{
  "encoder_arch": "inception",
  "model": "contrastive image-text model",
  "dataset": "made-up ball-and-stick molecule models",
  "train_examples": 97500,
  "image_size": 64,
  "crop_scale_min": 1,
  "horizontal_flip": true,
  "translate": 0.06,
  "tokenizer": "word",
  "vocab_size": 32,
  "loss": "softmax",
  "embed_dim": 256,
  "encoder_norm": "batchnorm",
  "encoder_activation": "gelu",
  "encoder_depths": [3, 6, 6],
  "encoder_kernel_size": 3,
  "encoder_stem": "deep",
  "encoder_widths": [96, 192, 384],
  "text_encoder_causal": false,
  "text_encoder_width": 256,
  "text_encoder_layers": 6,
  "text_encoder_norm": "rmsnorm",
  "text_encoder_norm_position": "pre",
  "text_encoder_activation": "geglu",
  "text_encoder_mlp_ratio": 3,
  "text_encoder_head_dim": 32,
  "text_encoder_fused_qkv": true,
  "text_encoder_bias": "none",
  "text_encoder_qk_norm": false,
  "text_encoder_parallel_block": false,
  "text_encoder_inner_norm": false,
  "text_encoder_drop_path": 0.05,
  "text_encoder_positions": "learned",
  "init": "orthogonal",
  "residual_init": "none",
  "optimizer": "muon",
  "muon_scale": "original",
  "lr": 0.017,
  "momentum": 0.95,
  "nesterov": true,
  "orthogonalizer": "newton_schulz_5",
  "adamw_lr_other_params": 0.0008,
  "grad_clip": 3.0,
  "steps": 4200,
  "batch_size": 256,
  "epochs": 11.0,
  "lr_schedule": "linear",
  "final_lr_fraction": 0,
  "warmup_steps": 210,
  "weight_decay": 0.2,
  "adamw_weight_decay_other_params": 0.01
}
Rows from block 11 of the image encoder, named by matrix and row number. Each number is 128 + 24 x the weight over its row's rms, rounded and kept within 0 to 255. All counts start at 0. After the name is the row's rms in percent of the matrix's.
# b510: branch 3 first 3x3 conv (encoder.blocks.11.b5.1.0.weight, 96x48x3x3), inputs 0-11, a 3x3 kernel for each
b510.24 094 [106 122 105 117 144 121 116  83 116 104 173 105 120 126 147 122 112 138 150 162 122 139 144 110 154 139 131 104 172 112 133 122  87 143 146 130  79 120 108 140 123 121 207 145 127 153 174 136 131 111 137 133 140 111 143 121 141 146  88 113 127 105 117  94 113 116  90 112  85 230 119  97 118 106 121 147 114 115 158 146 161 138 179 134 117 147 123 117 129 120 132 123 145 128 149 128 148 128 171 133 187 122 141 143 134 101 115 132]
b510.25 095 [102  92 146 118 159 148 144 113 113 138 154 112 117 121 126 111 141 144 108 146 109 119 113 127 105 151 147 110 158 104 141 147 136  95 165 141 113 136 201 149 103 110 150 130 103 122 153 110 139 134 137 112 152 120 154 140 140 130 128 149 114 146 104 120 102 142 117  83 146 171 126 129 117 178 146 125 135 144  69  89 129 139 161 121 124 113 122 102 147 144 113  99 137 117 136 157 168 128 192 152 168 118 122 126 133 103 149 171]
b510.26 089 [ 90 120 153  92 130 118  93 145  98 151 133 125 157 117 174 120 123 149 139 122 113 149 127 151 136 130 156 101 174 111 169 143 169 146 135 165 178 162 129 204 146 111 154 134 145 117 133 141 122 103 163 131 133 165 103 137 116 145 106 130 126 106 126 161 120 124 120 109 136 179 192 156 115 153 154  83 103 132 103  86  92 131 139 121 143  94 140 105 126 155  97 115  69 136 125 137 125  88  89 131 144 127 148 125 145 130 126 153]
b510.27 106 [149  93 101 117 149 137 105  99 159 115 158 123  97  84 125 133 162 104 123 149 128 116  89 107 132 165 116 149 180 119 122  74 114 133 172 122 127 120 128 133  90 122 130  94 127 117 159 129 122 115 113 131 145 120 168 178 144 156 125 120 137 150 129 100 116 144 115 128 123 118 150 111 135 153 112 117 124  80 142 104 105 109 145 125 120 115 101 112 148 119 129 121 135  94 150  99 129 115 146  97 198 125 109 134 126 107 149 122]
b510.28 095 [122 117 103 116 141 125 149 160 140 138 113 130 112 108 124 146 127 123 112 120 136 140 128 112 129 138 133 132 120 153 113 117 127 116 102 146 104 107 172 147  92 113 153  99 109 110  93 117 109 124 109 129 146 128 120 126 128 113 107 114 163 163 117  88 135 170 135  91 104 158  99  96 127 112  99 141 163 118 138 171  93 130 103 134 136 123 155 163 126 137 121 131 112 147 138 115 112 130 156 117 120 140 128 110 138 171 156 134]
b510.29 110 [ 69 152  84 131  98 134 122 113 148 124  93 126 165 112 150 127 105 111 128  88  99 137  94 147 130 104 135  97  79 113 175 113 123 118 126  95 111 103 121 103 140 151 115 158 124 128 101 144 187  89 126 111 109 116 100  99 101 116 122 140 139  85 120 145 150 144 109 122 107 114 109 148  90 121 125 120 162 123  82 131 146 125 116 156 176 126 167 106 104 114  87 164 107 118 166 121 108 106 128 145 120 103 182 124 149 128 124 133]
b510.30 085 [120 127 126 128 115 145 138 124  80 127 124 119 102 210 132 134 107 120 113  99  95 146 196 156 116 135 144 117 100 113 106 167 134 127 124 145 138 129 104 116 107 114 127 114 103 136  99 136 133 189 132 114 124 127 117  81  92 156 145 138 141 124 120 129 122 130 131 121 125 136 125 105 126 150 116 166 117 108 123  81 140 118 139 129 108 170  98 151 141 128  94 103 109  89 150 112  99 146 180 154 120 113 121 181 115 104 121  98]
b510.31 106 [ 94 112 145 126 119 104 166 139 156 134 122 121 104 103 103 127 114 177 138 134 134 148 130  99 141 101 151 125 108 122 113 144 141 131 102 162 114  89 117 162 128 138  60  89 130 132 106 142 114  97 123 139 108 145 124  99  93 154 122  99 150 139 109 117 103 135 181 158  89  90 126 192 117 131 149  77 116  91 181 158  87 107 120 122 107 108 102 125 113 165 138 137 134 102 155 139 144 118 117 129 126 105 118 128 111 163 143 144]
b510.32 085 [107 148 101 119 159 114  67 147 129 134 107 113 113 191  90 140 125 148 133 117 141 126 186 112 143 140 133 126 104 113  98 224 133 107 112  97 144 118 121 107 118 182 120 138 139 131  86 137 132 185 106 126 156 132 155  87 144 119 134  78 135 137 102 132 150 139 164 131 115 134  95 126  96 127 130 124 131 107 147  85  83 153 142 140  87 167 133 147 120 114  84 143 142 117 138 171  89 127  72 124 134 128 123 168  79 157 141 125]
b510.33 101 [ 91  98 171 157  62  95 187 139  54 133 128 124 138 140 123 131 134 135 140 122 116 149 129 125 129 149 127 132 127  95 117 122 141 134 142 122 172 155 105 118 122 139 131 164 137 138 123 122 127 121 124 121 122 116 116 134 136 137 132  98 139 113 100 102 115 110  92 137 125 113  71 158  88  96 141 145 126 113 159 175  92 121 135 128  99 122 137 126 119 134  79 119 168 155 105 133 142 146  84 122 123 117 140 123 129 156 123 154]
b510.34 104 [106 133 127  83 106 146 151 162 157 134 124 121 123 212 117 156 110 164 122 122 129 111 168 113 137 100 117 153 126  97 121 188  99 154  90 124  84  95  92 198 132 138 114 145 109 140 144 112 112 185 128 143 106 141 112 120 120 136 177  99 135 153 137 151 118 134 152 104 153 107 133 145 143 100 101 120 147 136 134 107  98  99 102 113 113 187 120 156 110 124 126 129 152 156 121 179 143 130 117 139 141 139 141 180 110 134 111 132]
b510.35 092 [111 141 121 101 121 107 117  96  93 126 130 124 110 120 135 103 141 143 144 135 152 150 160 119 118 146 132 164 123 147 189 126 132  97 148 110 105 115 109 146 150 123 115 115 236 141 133 145 120 130 129 123 153 117 102 157 125 108 113 120 136 124 124 102 149 136 135  72 158 120 146 181 112 109 164 125 110  81 144 135  74 123 107 117 137 140 140 122 145 145  97 112 142 124 100 118 135 125 162 133 143 120 135 148 126 110 159 126]
b510.36 100 [144  60 129 104 114 155 103 153 140 131 137 113  91 138 107 117 121 134 143 134 155 113 141 135  98 120 118 147 138 103 177 136  98 128  84 116  97 198 142  99 115 107 143 134 180 134 121 137 122 154 149 127 151 130 143 107 124 117 122 126 109 121  98 116 198  77 117 131  73 118 140  75 171  77 135 166 106 105 173 140 123 121 120 111 120 165 124 110 125 104 141 139  96 141 128  89 171 151 147 133 115 126 100 154 108 125 127 125]
b510.37 104 [168 150 109 151 115 134  82 142 171 124 134 121 127 143 115 140 137 119 134 121 127 120 127 127 119 130 134 115 144 125 129 157 133 130 140 107 138 110 119 127 121  93 162 148 108 103 120 110 110 123 112 113 117 123 124 120 128 137 141 136 133 113 125 126 114 111 129 139 119 180 124 107 159 114  80 184 108 137  97 126  93 149 130 139 117 140 115 117 112  93 167 114  96 210 129 109 106 130 106 112 106 129 125 118 113 119 138 102]
b510.38 101 [147 150 116 102 123 109 199 165  92  96 134 112 151 132 152 101 114 135 116 133 133 135 157 141 131 134 134 128 144 137 123 144 159 131 147 169  97 115 129  99 118 165 107 113 164 134 129 115 142 156 150 142 130 126 154 148 134 113 130 139 134 151 118  90 120 123 138 124 141  89 100 141 120 135 132 113 127 151 185 153  88 132 136 111 141 135 145 134 108 144 119 119 142  99  97 103 162 152 136 143 155 123 137 142 123 107 145 121]
b510.39 100 [133 127 181 171  82 105 141 153 131 147 139 140 116 112 146 144 108 133 148 140 136 122 137 150 117 120 146 110 150 161 139 145 138 148 151 142 137 196  78 118 156  84 114 101 115 132 123 134 108 132 125 109 121 112 118 141 152 114 161 116 127 144 122  85 202 133  87 115 116  95 126 128 112 105 124 110 138 126 118 106 147 144 127 142 123 139 161 129 138 149 144 112 118 155 124 109 143 143 166 151 127 147 140 106 146 135 108 143]
b510.40 099 [155  73 129 136 141 114 167 165  88 118 107 101  85 166  96 108 135 128 125 123 108  80 161  95 135 136 117 126 152  82 113 186 113 136  93 113 135 133  93 154 137 115 114  76 138 118 170 115 112 177 114 121 161  92 106 128 115  67 142  73 108 164 136 107 134 116 168 137 102 126 107 121 133 146 133 104 114 126 145 131 124 119 148 117 105 159 107 127 129 129 129  76 148 102 121 120 123 151 134 101 138 127 109 151 132  97 152 128]
b510.41 095 [144 127 119 139 143 133  97 156 155 123 132 132 136 133 128 118 130 144 144 156 141 150 130 117 124 137 140 142 145 127 149 127 135 124 141 144 227 124 120 119 130  87 113 122 104 119 138 125 137 125 113 115 128 141  93 131 123 131 166 124 156 136 155 168 130 112  98 114  92 132 104 123  73 176  71 177 117  87  99 110 150  98 131 136 135 137 138  97 122 156 127 139 139 128 132 132 141 129 122  99 128 121 112 123 117 129 125 119]
b510.42 098 [154  93 123 118 166 160  85 116 114 125 118 142 107 176 115 117 108 127 104 130 137 147 154 134 132 132 119 118  85 138 117 138 113 153 137 147  79 120 149 131 129  86  88 192 152 104 129 122 116 143 104 136 114 110 116 162 146 134 124 106 135 148 121  88  61 142 107 109  98  86 147 111 110 117 116 132  94 179 154 122 156 147 136 119 129 155 138 135 134 141 117  78 106 127 142 176 124 156  79 109 134 159 128 142 135 123 102 124]
b510.43 100 [123 144 127 107  95 139 130 101 111 114 208 119 149 110 147 108 163 140 135 170 103 144 106 151 118 159 139 128 199 104 132  87 109 105 186  90 112 136 147 118 142 108 144 128 111 146 167 112 128 115 116  89 147 108 141 140  89 134 111 104 152 164  92  92 106 136 153 140 149 141  98 125 101 118  83 143 138 130 130 142 106 114 156 113 151 132 132 129 165 110 111 111 144 124 121 113 134 135 113 109 185 132 138 121 143 124 141 159]
b510.44 107 [171 117 138 163 113  78 127 144 186 117  84 109 138 163 132 126 124 127 110 108  97 140 150 108 120 117  93 112 109 115 160 191 113  98 141  92 108 113  93 140 160 119 128 163 118 113 114 113 138 155 137 119 118 120 135 121 132 137 148 124 130 142 157 115 127 119 103 107 114 101 129 149 138 129 114 108 121 105 145  92 134 140 122 126 136 163 125 101 108 119 183  93 121 122 105  65  79 102 185 107 112 118 125 166 138 134 112 141]
b510.45 110 [ 80 161 189 125  81 158 153 132 194 132 131 136 132 137 129 113 128 136 121 129 140 127 120 145 136 144 142 107 146 149 138 136 150 136 122 132 143 114 146 127 163 137 114  85 121 122 118 119 138 128 117 121 126 122 118 160 158 120 130 144 112 130 170 120 125 130 110 155 169 108 138 128 120 151 171 147 139 146 138 127 183 121 111 130 134 128 138 134 141 121 101 179 174 116  98 121 127 129 189 124 125 145 124 138 127 121 141 117]
b510.46 106 [197  75 184 132  78 121 156 111 119 117 141 131 121 121 118 120 119 129 124 120 131 138 137 126 110 122 110 131 165 165 146 131 124 137 137  96 148 147 118 153 133  75 123  93 117 117 130 135 129 119 117 112 128  97 111 118 123 139 126 139 122 125 131  95 138  99 108 159 138 105 156 150 188  91 156 175  74 109 181 100 103 125 130 124 118 118 112 126 132 112 143  44 141 120  95 154 168 101 118 114 116 140 116 121 139 109 127 132]
b510.47 090 [158 147 144 103 147 103  94 135 116 140  97 110 107 169  93 141 116 137 103 116 130 107 153 116 118 120 122 145 130 139 148 185 132 133  86 173 120 107 178 149 144 119  99 137 116 133 114 129 112 175 110 125 141 112  89 123 166 106 143 149 131 112 157 103 125  96 128 154 121 112 132  98  96 129 120 130  97 138 128 138  82 119 113 117 115 180 126 132 143 127 107  86 105  97 112  90 138 138 106 147 120 120 125 180 114 129  97 127]
b510.48 092 [158 160 135  92 137 194 114  98 127 123 117 107 119 121 117 133 131 140 144 146  87 127 136 115 117 133 111 143 152 118 122 138 124 140 137 133 170 102 132  91 139 107 135 129 189 125 143 132 116 118 128 134 130 130 117 126 122 132 133  84 128 158 111 163  70 106 112 116 164  59 106 166 100 121 137 133 117 143 118 181 141 131 141 120 142 136 107 147 121 132 138 113 108 101 166 118 181 159 115 131 143 104 115 146 137 127 142 119]
b510.49 102 [126 121 132 137 176 124 130 102 100 126 120 130 123  85 137 138  93 136 128 128 137 108  77 163 122 141 179 123 127 127  97  86 148 102 128 144  82 145 153 114 123 137 106 136 160 124 123 136  97  76 123 127 129 156 133 115 107 134 110 136 135 113 135 119 159 127 128 100 178 156 121 123 134 126 115 150 138 110 150 146  96 133 142 105 124  97 157 126 107 147  93 133 148 128 140 149 111 151 102 135 114 138 140  67 162 116 108 142]
b510.50 108 [186 145  71 123 141 120  97 107 141 152 152 127 125 107 101 124 171 106 123 134 140 125 125  98 152 159 106 113 108 112 121 126 103 175 165  79 144 176 144 105 121 148 106 128 123 119 128 140 109 108 112 137 164 122 121 102 107  91  82  87 134 171 115 133 120 123 135 127 131 109 155 111 116 121 126 138 111 125 137 144 204  93 131 132  79 123 127 118 168  93 177 154 121 130 166 162 114 118 161 132 126 132 109 119 128 138 170 129]
b510.51 105 [ 86 188 192 161 112  88 113 126 127 119 116 126 132 137 149 117 117 127 135 140 134 131 149 119 113 110 115 131 129 122 138 120 117 123 142 127 152  93 114 111 130 155 106  92 132 133 128 148 131 136 121 138 133 110 135 168 146 133 156 123 106 127 123 118 138 148  98 110 100 147 117 109  77 138 176 149  88 124 111 114  99 135 119 124 108 137 139 124 123 127  78 150 190 150 122  61 125 119 137 125 110 141 109 115 156 120 103 121]
b510.52 100 [117  84 112  97 139 169  82 175 165 119 118 140 152 140 138 133 132 133 143 136 123 111 125 140 120 125 147 125 117 135 116 128 134 112 137 145  98 145 140 132 113 116 126 162 125 118 127 113 129 139 137 114 137 127 115 140 145 125 142 156 128 166 151 162 101 143 150  96 152 186  87 121 162 122 137 142 133 152  72 149 193 139 133 125 123 141 136 115 131 146 109  85  96 141  98 137 158 179 164 134 112 146 148 130 138 143 127 141]
b510.53 097 [ 83 105  94 117 138  96 149 155 104 131 131 107 141 144 146 131 140 115 123 115 125 153 150 125 131 154 118 129 120 123 138 124 139  81 108 110 165 140 119  72  73 122  86  71 134 134 147 149 136 141 118 150 150 139 117 131 128 126 126 128 161 116 112 176 141 142 122 143 125 101 120  99  83 152 159 151 134 123  92 140 141 136 148 139 148 130 129 135 137 128 129 142 158 152 147 124 122 139 104 148 145 118 149 159 121 127 174 144]
b510.54 105 [159 166 190  85  97 100  96 158 163 141 141 131 156 132 131 132 127 104 113 126 129 115 124 132 127 119 131 112 151 135 108 136 138 121 106  96 116 134 128 141 130 118 163 145 130 123 138 122 128 136 133 117 123 127 128 121 141 100 103 124 126 125 111 104 111 137 133  89 122 156 137 137 139 173 166 108 142  93 101 159 163 122 146 111 154 136 130 111 109 111 181 161 177  93 132  89 104 134 122 124 129 116 124 137 120 116 124 122]
b510.55 087 [130 107 132 103  87 160 159 128 153 127 138 131 143 159 140 117 113 131 122 128 129 134 164 136 115 130 117  98 143 123 107 142 145 122 105  99 130  87 127  96 116 125 124 147 137 126 155 120 133 172 131 158 145 108 110 120 107 137 189 144 113 185 165  91 120 107 124  94 134 116 126 114 132 116 109  90 128 149 112 121 122 117 119 119 131 138 131 127 136 107 115 144  99 136 123 118 120  48 134 130 129 121 141 152 140  91 140 126]
b510.56 097 [ 83  88  93 116 106 148 102 110 175 118 125 110 146 137 127  91  96 153 152 136 108 123 106 134 128 138 136 106 118 113 132 111 137 144  94 133  96  96  80 113 120 106 180 150  91 135 119 123 129 122 150 116 141 146 133  82 121 109 104 116 120 153 137 167 120 104 121 122 127 165 169 105 144 137 129 158 141 149 130  82 150 136 100 101 119 118 130 113 121 134 111  93 150 143 142 164 134 160 128 171 104 127 138 125 141  95 124 144]
b510.57 107 [ 80  71 148 100 120  87 116  98 127 153 114 136 107 143 118 144 118 134 141 131 134  86 118 106  99 118 117 161 119 123  96 137 110 160 123 139  94 132 137 177 122 198  92 112 133 154 132 145 120 147 104 158 123 145 129 130 135  90 124 150 120  97 118 109 112 112 119 115 187  94 101 138 111  90 154 130 129  98 166 123 139 135 117 149 104 140 121 129 117 154 125  99 144 151 144  87 165 146 123 164 116 146  84 149  99 114 105 126]
b510.58 097 [119 170  96 117 149 150  88 161 116 119 132 126 165 135 136 106 155 123 147 150 133 127 127 136 135 143 134 143 131 142 137 125 122 139 135 128 137 117  92 180  92 108 102 136 222 137 134 122 139 138 121 149 145 129 101 135 139 108 144 134 113 140 121  79 129 143 143  95 106 126 140 145 131 152 123  99 165 126 123 119  63 138 157 129 128 140 113 106 141 114 110 109  72 151 111 159 116 108 119 120 121 126 142 109 128 123 142 135]
b510.59 084 [147 160 130 133 132 106 165  71 133 119 109 136 111 155  93 138 106 102 151 130 140 111 181 118 106  86 154 131 113 153 110 210 114 111 128 124  90  95 104 119  94 126 143 137 160 121 121 104 123 199 113 125 104 145 152 122 120 160 140 147 115 114 145 125 118 133 137 123  95 118 147 131 135 134 116 150 110 114 114 174 119 109 103 120 116 172 129  87 100 128  95 126 116 151 126 153 145 143 102 120 107 125  95 158 123 114 113 170]
b510.60 094 [169 116 119 145 119 151 127 148 108 179 113 130 118 150 104 167 117 180 159 117 132 101 129 105 134 111 144 145 116 136 162 122  96 148 156 176 183 107 101 116  95 152 148 142 168 124 138 124 147 132 107 158 142 129 148 156 151 121  95 120 113 100 130 215 140 147 135 110 145 101 110 175 120 120  87 157 161  94 127 124 114 164 125 111 128 121 110 149 112 157 141 173 138 150  98 133 157 133 144 170 124 161 124 111 123 133  93 143]
b510.61 107 [125 158 128 119 156 139 127 133 144 127 122 143 120  75 119 144 104 144 123 134 122 117  84 129 145 144 175 124  95 121 141  82 109 188 125 170 138 190 139  72 105 120 105  99  78 124 108 124 139 108 123 166 140 162 117 122 125 127 110 113 168 128 155 128 132 131 149 154 133 104 123 102 100 167 148  86 149 124  86  99 112 122 106 113 113  88 124 152 107 148 153 138 155 154 134 152 154  93  69 118 128 129 104  84  93 132 124 155]
b510.62 097 [135 159 145  87 108  99 198 166 154 123 145 159 142 140 147 106 134 129 112 137 133 139 129 133 137 142 135 130 117 127 132 124 125 127 112 101 136 109 112 157 165 141 130 128 147 108 150 139 115 137 146 118 138 124 125 148 138 139 128 126 127 143  96 196 127 140 168 138 144 134 124 107 105 125 132 115 104  93 169 147 143 129 117 128 121 143 117 129 142 116 156 134 109  56 103 131 140 157 147 127 138 139 145 115 152 127 112 136]
b510.63 106 [105 128 121 150 171 101  83 184 119 142 109 127 152 119 124 125 121 100 139 133 116 138 142 127 168 125 103 155 121 148 150 129 134 107 155  88 126 161 151 109 111 164 174 101 100 151 109 133 149 136 144 138 124 124 117 129 128 127 104 115 131 116 119 145 142 120 133 106 157 171 106  77 137 116 151 128 148 109 122 118 131 115 105 122 121 114 112 106  94  96 134 151 109 129 124 162  74 143 175 150 111 119 138 139 111 119 106 103]
b510.64 099 [119 114 119  88  85 173  97  59 150 146 131 167 107 146 176 143 116 119 124 128 139 119 118 169 122 104 132 130 122 148  90 105 128 135 136 114 125  92 153 171 125 133 108 113 112 138 123 146  94 129 158 102 106 144 125 103 135 124 146 141 140  94 134  99 125 117 165 152 137 131 126 136 127 136 154 122 153 108 142 102 144 137 135 123  95 145 166 142 122 132 139 126 131 156 152 132  96 152  86 150 141 157 121 125 156 129 103 135]
b510.65 104 [137 152 151 137  64  88 167  94 132 104  94 137 129 148 109 150 148 101 110 122 143 146 150 132 137 110 128 156 105 160 142 133  94  91  78  82  99 135 119 107 120 135 103 152 135 123 112 121 133 173  85 113 127 131  98 122 127 105 135 152 154 121 141 147 108  92 139 119  75 122 131 112 162  49 118  60 136 116 127 137 149 111 118 117 123 154  93 109 112 154  89 149 149 126 176 126 174 143 123 132  99 122 147 147 122 122 139 108]
b510.66 088 [ 98 138 125 145 200  74  95 142 142 125  92 121 122 168 114 119  86 156 106 128 141 113 154  99 146 132 144 122 119 133  94 223 132 123 119 112 134 103 116 154 112 131 122  75 105 101 143 125 129 176 101 125  89 127 106  83 137 116 175 102 109 132 117 135  89 150 145 110 112 116 137 141 107 164 141 111 118 170 123 141 144 143 100 130 145 167 126 127 109 133 144 124 113 132 140 128 129 132  76  96 111 110 122 178 131 152 157 101]
b510.67 102 [101 134 114 153 136 152 117  97 130 106 156 141 113 107 150 115 116 118 119 128 153 138 106 146 121 120 106  95 123 159 153  83 144 117  88 130 100  97 126 115  99 161 120 102 127 125 122 139 151 123 144 129 137 143 114 133 138 160 128 139 118 126 115 142 113 155 144 100 172  97  89  86 151 100  91  83 150  81 133 160  96 135 150 151 166 123 131 135 128 100 100  90 112 139 176 173 141  89 121 141 144 145 128 116 148 122 143 116]
b510.68 105 [ 71 112 240 123  99 173 131  98  72 131 140 121 128 136 135 125 144 131 138 129 164 149 129 133 129 130 108 115 116 140 108 129 120 114 120 120 139 135 115 117 132 101 111 127 109 144 129 147 139 136 123 134 135 121 146 121 130 155 103 123 124 118 130 100 128 113  98 122 155 118 151 137 105  86 175 138 119 192 114 102  86 111 124 131 115 141 129 104 147 139  94 141 168 117 116 175 127  88  80 135 146 122 125 140 115 112 142 115]
b510.69 105 [191 173  75 164 129 120 164 109 102 131 129 143 120 140 164 105 125 136 140 121 117 113 125 119 115 124 119 129  98 132 110 105 131 130 112 132 131 122 142  78 131 130  57 118 131 121 130 118 126 132 142 126 129 131 160 139 118 144 123 125 147 124 110 109 132 165 147 167 140 140 142 105 188 138  92 153  96 110 168  93 131 146 135 126 154 133 136 126 138  98 141 202 124 142 117 101 159 115 127 136 131 125 127 150 160 138 145 151]
b510.70 094 [162 155 119 185  79 110  91  88 118 115 125 145 115 128 111 110 149 142 122 139 150 108 139 124 110 146 129 165 140 154 121 125 119  82 131 116 104 111  94 136 113 103 233 166 126 127 124 133 156 136 120 107 105 131 122 124 127 139 140 126 115 145 119  95 100  90 110 115 158 191 125 126 100 160 216  87 143 120  59 100  77 127 146 143 129 121 104 129 132 112 161 143 106 130 136  94 153  90 116 114  85 130  93 129 136 127 121 110]
b510.71 087 [116 156 119 137 113 133 113 187 142 125 169 124 105 145  91 117 111 100 126 182 129 132 182 101 154 142 116 112 135 140  97 169 121  91 149 115 134 140 167 112 136 151 106 106 136 145 167 113 128 148 111 129 142 125 127 165 107  95 159 141 106 122 114 139 131 105 102 146 101 131 133  97 141 142 119 130 119 137  94 150 111 110 141  96 108 144 127 128 106 111 108 132  78 132 131  87 122  92 115 133 181 124 111 190  83 119 147 110]
b510.72 090 [ 78  92 161 106 142 154 109 123  95  93 134 134 129 122  96 116 137 108 101 140 143 128 143 147 147 121 141 104 115 144 101 138 146 128 136 144 170 183  79 130 159 100 104 112  77 130 128 159 121 139 139 122 123 128 119 106 113 173 156 144 136 152 144 156 139 122 141 114 149 119 129  98 132  58 129 130 135 122 127 118 122 126 116 158 115 130 120 112 118 119 150  82 155 112 133 141 125 153 138 120 129 142 135 114 123 133 134 109]
b510.73 097 [172 162 132 146 126 153 153 115  91 117 132 108 139 129 177 121  93 118 107 116 105 139 145 154 134 135 127 125 141 138  90 119 138 104 114 117 113 120 107 196 140 109 100 100  96 141 146 120 116 143 151 130 133 109 110 132 110 118 152 137 123 114 125  91 147 104 158 157 126  87 142  97 136 153  71  98 144 117 198 116 118 135 132 119 116 135 138 134 112  99 129 140 102  90 111 177 134  98 131 131 133 140 114 131 142 122 114  91]
b510.74 090 [128 121 121 149 179  93 139 141 168 142 116 107 138 138 117 117 136 104 123 104 132 144 126 137 121 109 100 153 152 115 126 108 107 119 132 113 131 149 143  63 108 153 125 123 223 130 133 130 125 134 141 125 135 125 117 133 107 121 149 131 120 141 121 164 129  83 115 170 115 115 115 169 122 125  92 158 110 119 123 158 139 125 103 100 149 108 126 127 160 126 119 115 118 118 119 130 148 144 137 125 121 110 165 127 131 132 135 122]
b510.75 089 [129 137  76 161 108 135 144 160 155 129 147 123 110 145 113 117 124 110 131 136 140 119 146 135 122 111 144 113 106 146 128 166 149 118 136 154  89  94  72 111 113 134 111 128 215 128 123 129 122 135 142 107 132 120 129 130 143 143 129 125 137 120 121 119 138 148 141  83 112 128 128 204 125 133 182 182 153 118  87 154  82 152 135 143 115 139 132 120 126 112 140 127 130 120 136 139  96  99 169 137 124 120 116 132 125 142 149 105]
b510.76 106 [ 95 109 116 134 119 116  98 129  74 120 123 124 147  96 147 101  93  90 119 112 132 107 104 144 104 103  96 109 137  97 122  97 153  86  91  94 150 139 138 126 146  90 144 139  93 126 113  97 174 130 165 120 126 124 145 125 142 153 111 129 122 113  94 104 152 119 129 146 111 119 137 118 143 141 131  88 147  86 128 144  75 107 101 125 156 112 176 103 113 131 117 137  81 178 171  97 186 150 118 124  99 147 143 108 148 100 127  97]
b510.77 101 [180  85  63 131 146 119  86 119 136 128 106 133 114 164 127 142 117 137 119 113 113 139 168 132 103 108 143 147 138 134  95 159 116 118 105 148 129 111 104 128 123 121 102  94 122 147 136 121 123 162 106 114 101  98 139 117  94  96 133  98  95 130 157 120 125 114 145 131 108 104 120 108 154 133  98 112 169 134 136 112 139 119 122 133 138 181 141 131 106 104 185 128 108 161 140 100 103 140 128 113 121 127 132 160 138 128 160 145]
b510.78 107 [165  94 134 174 138 113 149 129 132 120 129 124 139 138 129 117 105 114 136 116 128 131 111  95 125 115 134 132 121 128 139 123 106 143 109 108 127 126 126 121 143 109  95 164 130 133 121 126 145 149 122 128 132 135 161 109 117 127 142 149 125 104 136  93 141 103 120 128 105 103 175 115 140 146 113 134 102 102 158  89 154 132 136 138 129 153 140 136  99 150 135 102  92 172 150 125 138 197 131 122 117 138 112 120 118 162 126 136]
b510.79 101 [133 158 184 109 133 114 151  96  88 135 130 146 113 127 152 125 125 102 136 117 147 128 124 130 106 115 112 113 101 157 145 106 114 176 131 110 223  87 104 163  86 111  97 131  93 126 116 136 135 126 122 131 110  99 111 154 136 127 123 135  95 122 137 211 161 100 147 108 121  92 131 112 122 126 137 160 113 125 120 149 176 135 113 157 130 111 132 130 142 102 137 109 159 133 165 167  92 100  71 114 123 150 111 121 126 123 128  95]
b510.80 093 [116 123 129 113 132 106 110  88 116 127 129 153 123 112 117 162 123 117 136 109 150 148 132 133 109 112 148 150 112 131 124 114 133 105 121 141 106 115 220 119 136  90  92 130 157 120 118 125 116 115 123 105 121 112 155 137 121 178 147 143 151 102 100 136 109 169 118 166 102 130 126 101 135 148  91 134 136 116 150 144  99 137 117 126 127 112 115 110 123 130 139 103 117 117 102 156 145 105 160 168 157 119 107 125 117 128 111 126]
b510.81 111 [103 152 135 113 126  88 110 176 104 101 154 145 129  77 111 143 133 130 123 135 129 140  79  71 142 125 132 133 161 153 149  77 105 108 103 120 121 101  88 147 133 142 128 115 126 151 137 141 144  69  78 136 135 131 162 144 143 141 107 145 118 121 115 100 112 107 116 111 194 100 105 133  98 117 135 134 142 116 133 155 175 127 148 134 117  95 120 126 123 145 124 102 141 161 121 135 179 174 171 133 144 127 146  82 109 144 120 118]
b510.82 093 [111 174  95 152 173 155 102 119 105 121 128 136 139 140 120 172 124 146 127 128 141 110 138 129 118 101 151 107 146 165 135 115 109 109  99 143 101 120 224 133 103 141 203 146 101 138 143 141 120 113 112 155 118 134 140  98 110 139 145 115  95 131 163  91 130 211 103 120 107 163 159 118 156 127 119 127 190 140 136 144  97 122 132 143 111 119 123 143 120 149 104 145 137  58 117 148 132 113  88 140 128 122 121 103 109 157 131 109]
b510.83 099 [165  88  85 166  78  49 162 153 169 130 121 107 118 133 130 108 128 112 132 117 110 137 136 135 142 128 121 138 126 123 115 128 128 116  95 117 122 137 102 144 121 115 148 103  99 124 119 124 136 114 106 123 134 136 110  80 112 145 127 116 138 138 144 169 158 142 140 183 122 117 127 126 152 110 106 165 115  86 181 171 140 104 133 138 124 115 125 116 120 124 156 100  90 140 102  58 132 118 167 146 136 135 143 114 124 116 129 128]
b510.84 108 [123 136 137 135 125 117 147  81  77 145 121 117 122 143 132 128 127 111 127 121 101 129 127 137 134 110 117 134 164 129 134 195 141 115 129 101 103 115 116 119 111 189 144 126 157 115 142 122 127 166 112 116 120 105 102  98 100 119 136 116 155 140 100  90  88 137 100 128 179 126 151 111  90 119 153 125 137 127 145  95 150 119 129 129 116 148 118 129 131 131 148 178 142 118 104 115 172 108  80 151 116 106 144 182 112 159 141 111]